From a checkpoint of a small autoregressive pixel model: activation silu, muon at rate 0.019.
Rows from block 5 of a small autoregressive pixel model, named by matrix and row number. Rows with one number belong to one neuron. Each number is 500 + 50 x the weight over its row's rms, rounded and kept within 0 to 999. All counts start at 0. Numbers have three digits each.
After each neuron's rows are labels from the 100 images, of 14976, where the neuron reaches its highest value: "strongest on" is what is common among them. Only what is clearly more common there than usual is listed. The data: small charts drawn from random numbers.
# fc1: MLP up (model.blocks.5.mlp.fc1.weight, 768x192), inputs 96-191
# fc2: MLP down (model.blocks.5.mlp.fc2.weight, 192x768, transposed), outputs 96-191

fc1.17:531548495537528540576466516534470486484393451514569575487467491551549448403482565525463491578466482463460519430497525532478558465513518575476541414575512496472506495504487498497521547530487546636514486395483482472483475372412462488531480521431508521498353543513555523529520514559523497454
fc2.17:500497479422486489514414535524477485543449464510528453559533571597484495464344518488445477518537475490551491449421536534513567486417427448523444543599505466562477553455351531538575583512614473417536487548529455547495488554482564579659534504541506489520507498525497428492470463487601478486
strongest on: radar chart; ring chart; pie chart

fc1.519:552473464418578572581461541376483588526491546446474460573518448482525572544491566531559623505496455522532573390477462548525429482502480563513435499455492521477516500548514465463463502405506486523405479545478517467538464435489473512426536467467470476623502531497564492530514487422487514555
fc2.519:554515516450440465493496568507491545448549510560453404514469450442480541345390525501534480597468462442563548511482468576474534427474543507593412562567450490517478571452558511537423509516511500582582518458542531532526465576426525542466455526491497563502417432479476474494615557443566492541
strongest on: heat grid; ring chart; pie chart

fc1.673:536493452498488484484525509373586543588440454440537482466560456600527478450445413580461491432541539556492433510568483628549415366407495458480585476496549540424453570486512495499465482429559546543440587490429482477502488500515493523455561495485481466512481519653500480509550474589443470450
fc2.673:515564428558519406467608576483539538489507495446529516529487365479517511431491507497505509473456450577488474471578466483541501470490433471507436494564530488566518489482508572451429525515570401468422466541550516503515508527623537476475546555491545596463557474531450488493529548495472437417
strongest on: grid lines; lollipop chart

fc1.718:559481453489539608550522482486540446583466485562525502490442568554422521476429543466505501390451522541517499469455510467493567586420542577562587508536553587418497494494547482503505556480475437549570490428512488448486518552479446391429424428618451519440452398545513463529466532527571417589
fc2.718:527505502488397551326577507479547419490519507389485485388493541455504462462432535542528471496470444591511551488520556418566491446429489558405503490407495488524496450508548520507504495533422556464609473413530434515546492516486504550483497619493471507563518463510496475499471483535551611471
strongest on: grid lines

fc1.93:539543447557456618498500348483547513519500545509451418489510544546472457440526540611455578525553517467495433531524436558499512393516494435504455529578494563516519548567454472423506561581548598529557549453489474511428523403478444523476441560484444506503462461494517542477565427460517549505
fc2.93:516427528427454451567564558488538606551552441407425447473499528506505458517447450514480554437508469485505634468417552362443452503462501509458494445567414558552444532465569562528535528459487516481619477481572471517562598496471467461511503502570446429457513561543449454423501510469490403499
strongest on: legend; radar chart

fc1.248:518483462494531517529553456452447533555478471571443483510497507488579450535482466578522431493496539615401534575480489470493516514573501583524516412445470454601474515511505563491493499545598528472464481558502440513467531589485439536495594485384474417506566440518368473374535507453528561547
fc2.248:496513451519554505459471529531477513524432514498472486494470437460512473461552462510477385486542460535438495517610557511498470415616549523558422467468566504577478513462565506565569507490471484581496466516535507538435539515441518512379488606485428486457440503534490539517534491488477463481
strongest on: legend; horizontal bar chart

fc1.465:561485533469523560499492514465431527486541495464584489563476490512405506658495500454450572362574555522446573526471504534563456493523586458482569568403503546411481403514502592507465503486477542485475457450520559507452508506516475382463524441510501501404445592450452459464532434529529444488
fc2.465:497521462487402522433565590546542525450482414559584459583529461557498503471459453592531473574574536523526486569533474383442496528455569513403501488536561513444545473562490431475541484504493477486491516434422426572543522430499473564537433439565511467398610443548510493402498555481532542543
strongest on: pie chart; ring chart

fc1.738:514503519340502490478516509460536494419503477523467447568459487594446476485484489465485515528581561482472589526504464494522480518483496585431515498488381438484479482549526485402537501534505471528477463598478524543454511468518405487538426409531434466503430506478599455405511469480446560512
fc2.738:511440550462491464438478493512449516518522508434446530529515444488492527491528508410523526488576472537488505478516495516601519449433474506448617521551495514518480584580511485429453546586424519525487407403518489498465491508573540474512412464512407489481566452469515579536478434485394541539
strongest on: ring chart

fc1.203:528370482528571519475544512383554558491515536469512491516507418495497406494523564459581412477445415540506550515486495427514505459484540502575537503467413500490552399486560520501438516440465604600463552420504537493510518596437491473473429495499554528465498462448426514503447511447474432507
fc2.203:575450594490458518452557580545502530485448466477492514509458508479487551533556403538539514497408513509532540458453559538520522617558550506467520510393458536472383501424497514497392548550496429527526467533497494522605498512594515505435501447503542422473532456520537462463487464538423455509
strongest on: heat grid

fc1.300:461518467562526560440505554524402530468379425452528449518419498502495548475485504486473462543516510495447457538513486436496493520494492551523558491528531505565542574590506539472449420476500427597486521430487482502557428554609472496434602619536628522458504517535502381527556551558431431487
fc2.300:581529495516573501435608525492548425443506425471511539460541533454499459439458425536427471518521429538544539501518468490527514477404523437514495473520517514406469514443486561528479541509454450504630458470455389509510548559438503454615424574533552446513513420463584502505537575478525403528
strongest on: horizontal bar chart; grid lines

fc1.61:502403627534505416465470506439512572412478565426537448510448529537470558567483479479560517547519471506531481492521505425471441502480516372468550458591536475484468447465525472555568505479488418568477475509512468529453464543491405545536434548531530583596527508444440544475451499501589484512
fc2.61:554567581475402421440536522483483500509480463517499483460498503573514498401483539558450480503423481531486523455428535476529496505487547540536535481407584446544509496551511322478382507486486500622514451508553449509492481575494593512485482563561586426572473534458504456535448552430602489436
strongest on: pie chart

fc1.122:478413560545515595537572446457525544522520543502514466518481469550497395468485559534480609448569340553508463512467479420517464582529560533422468483515501502479548517523513449605445489518514469464527561474489529505494478519474503516473495639494465483503533399467428557501562517537454543408
fc2.122:499492479501481479557556508396477428467539450468501511544539529536518491496392435450528577572597361490586598469579475439532425464430478523385423574572418458478478480624535506512442542483475467490497496529445509492540513523471480511470523591443475488459544475435503538523501513529474540574
strongest on: horizontal bar chart

fc1.361:609462525487495494481466351434493524522523412509573470563539469596510485508553520428524435516436469511492442536458536401475555555550585586506407497589493479580561470521639533511452388466512546560493554455559474435506479493504445451585430445614545545511498441452469453529464494476454388597
fc2.361:507520479471547425463507524405525482517440573421468645605549480513487472462530535446519524589511518508541527504463473433549457540502439445460457605426562524584498496419560426537557494482549436510463463468559463536599511479515645488538445543618548529506465479479561477483493495471553580526
strongest on: pie chart

fc1.435:417580455452395471468512428517488376568481472594517475455496571504429457562568433505450475543479546500484535556550459469500513508494514511556577503480529527534568446559526457415554463513494422522519504451482435520438537573523509507516471356539557429580442488442490487455537487556525624440
fc2.435:497453539412592514490471506497534488540523563546544496585439604519369472386559450495467545531532471470484444489475422543471505476522496502456422532487538529491486538574506513448605472483437553480524501572476457526503547454513465507570384473443545482495464577555634506474429537531557380515
strongest on: horizontal bar chart

fc1.328:459410483526581542542582432429552586467533430501549457546487458506528519454575536489521471506563457523536471520492526405478524466502649576616479463411416511451513350430532439535500535510573578516421525558452530483543474572476498597341445497494571496592470455460442533571485501508567486460
fc2.328:583453488481550542451567451497515443488516490476445513484515531512389490491469483516596460454486569617520417532485499606532464603488526564532477545502561504554530458465468477453493601485497476485482532407530435537521476421481516525539499557504470433495507489542574453485395592420415448538
strongest on: dark theme; horizontal bar chart

fc1.479:487505433449566488440493472546493414514412497517507560494534518447553466546607454595487504474525624485461513550537563525458442588513449481448615394502481485480474426604464606497508535535385491503481537537483519516495450491552513424418493475543510476456494533512573428472474547575502512512
fc2.479:441512424573516367519530447620480499554574544527481426547459511470401567431356507527532411549483470514434505507460447569506481477430538464509496447520498472456618503492445569511548490449462459576492491398520433419437530469511562588597549459573535407497607461419462467498536415499533524533
strongest on: heat grid

fc1.585:564496518512592504495449484419513557492511471460417428531508431495488548403541557512515482510450520530514510499461517440543486416412480545535477522476442524574552423508557435528484544441570543533485567509460529460508435457481475546471456461481583583530365428460419572551535485426471587475
fc2.585:589454486487500585535464527529483475526591579500492435586439464537433523564541373455590479449438450478476479486523512582545564499515552478549459516460513512460423483477451477402482527479453468505552627387516466542532422438473463494526522528487555509430470557530549439462470531479438408548
strongest on: scatter plot

fc1.724:536542544515404553515466591595416468522442483536536512482518475500487572599536583518496493509582506555493549486570546473472447531465494492548484481472538545476493466409507525628391549526445479518452498484513551461490471501558426515460538509492537578574455453475386489501505530515548556558
fc2.724:507518446514490414410502543583522491524506529530522504492431413541449450452453452521507475525483469555538584442441514450446424464481525505460446542346474552593495497536429573540656451529462488559498442533489542553530500444435541456498484479567487548500555414477480474412473555506531499514
strongest on: grid lines

fc1.362:473453578493532532397368465521421497512521483519510453441447452494476555568564485482428516459469469495531472478500483609430564414505618444524443527561496514558565549517514471585444548514468508519572478482474522517578468369385460488524516498575555474555428489462555542579506476603545481480
fc2.362:452592534472539544550406507406390569505461446458477539564497399477521475516611557503508462460540517475474484549411506504497454488483476499545508531543391469508457601450483576456493542588492436504526490505492540498554479463473460533559450357462527466535534595490449512507512427526527483514
strongest on: grid lines

fc1.125:484469476458473519487538539467484512514583496567497455443556455527444585378514598512494494489583604525538517474490600556568471548538467385481465515533560458556484500526480576599477523516542599521470466534479461400537486450495453454562445456540532603472462428507557540622524572487505497471
fc2.125:513489523590432501527470507553425527520498467512540432546512506540520495455554559564574510518468552552559465476508440480493500429430455448475490435477502468465567447547483569463489521591577547491490443480469464492440512387458445553482532501497509476554494523438467448461491475565591425482
strongest on: heat grid; dark theme

fc1.347:549460384484518460463493506475349510548442508533493554475451498506541548418543576490519424508551541597412535495509497499537410522541501368506485476432478617513420497460433562490553516532535481472526579588476569516417492436515619483551558446446533537522465457451473492529438535476506459517
fc2.347:508470392513429457585535481479480484512473577523472480493513486460515556444519473463522439559552399543548544563510502485467432484499403488495497497480490516496506596525461512493497502455429491464521397528530559528478496396511569537538520517449551503484467455543475494502470561404552524379
strongest on: pie chart; ring chart

fc1.258:614464484615556487453440413458489502561526506437570539501531570543451535534541553491498533552419465497457589549547603498518557484472533513625482524549386496453488433534517514457491489457507591572533508453407502492487449506477497445528503514551462456407506466433558539549533523466509502550
fc2.258:494501474530500571482456459549615560406525487451478544465572473580565463500502615470511443483587503458474614529463469395512565474589498428420544482484468499481526507484608413572500492468563601544534520536541441497555525544513489475292462436495536466528470407470505432547509511529426527504
strongest on: dark theme; pie chart

fc1.330:490461485548468478599504445484466518505501476603453547595541561528476515516533525457427551519479583519527452454529538489446612524526521538446460613457501524584523506496483564498536368499527531471420491488494506461493585592482481514503455502588527578481513540433413443546473470503514428586
fc2.330:543485467474559448398577490435523586381466528486542598470519511497553428409527550499545464511551480495446494474467491458469540494467536524496509512524569480599467495487577422502392518503558511510569393436559462492586534550470483533483530519543623499457500454469435481473532456543554483512
strongest on: heat grid

fc1.194:427488476449476493500457544452494557522421550561498521520493499526464509470599536407528568516488540510461447497393432524496580484445526386461542543474453601551517466545530477571430471523510457561484578487439460523531463432425455465501522481555476500537462531556512515584551528489461513596
fc2.194:404570529530472504403457535527581554516612559445541461599569479558478499444401472460429495587497530456533589511406482516552549415494516515542462496474464528416613510480521530624451464460464524472521440469495508516497470409413514574601472530496444485506559523432563466510518612545606501413
strongest on: dark theme; stacked bars

fc1.238:549518488515493434470521503518440440452466561564490467465482454562508421504439463554412557530571409538542495493484530567502429479526417596492506469524482440596397572566393585463551460623445551496606494529472512498484541514543498478451504464454532557402539517494507486484496588544485473451
fc2.238:568497523461386448460465577535548433473489542468453504412499537531532484422451493518518531555560468443495398510426525601521569506452504524528468519460387494563484459581450564524407581374506532460502503516505537441452502463512571539521513543498571543450615544479533404506498490455519415581
strongest on: ring chart

fc1.48:502548477494559504603395463558422504483407551492521587598454459547486439447485566489412646448503558577477465468448557480497510546471526516445567523592442561526439518502463477458514460529510578444507491409444475536472431497437493510506527458436547547509481499547489487559577550501483427451
fc2.48:529492386441456495558524468510456464477392456490557556512501456497510508403468457520469575563538435551492467545482509521506523511453484435447524530501596484534516601460407519504465501469591506405587488567484504484492531558475536517529580427441583523540537471507443407487377548537565366523
strongest on: pie chart; ring chart

fc1.262:489456500490507455549497390526481492460383504526510451550497523572537480511440512403555482530438532568522434489435535518500579461539583449536542509524507554583479453522574445528504452548523479547423532531509497498576527452479371583416475528400523465494439409464461517524461429609485654522
fc2.262:486504496456463422436522541517547568460493519432478469521534495466426516386404457424484540513595509470464529550515414519521579485404485473425463512610522514575530598542473473539485554478484500447523498573492535503542482564491497491701483536530566560378518511561455472541455567364553544482
strongest on: dark theme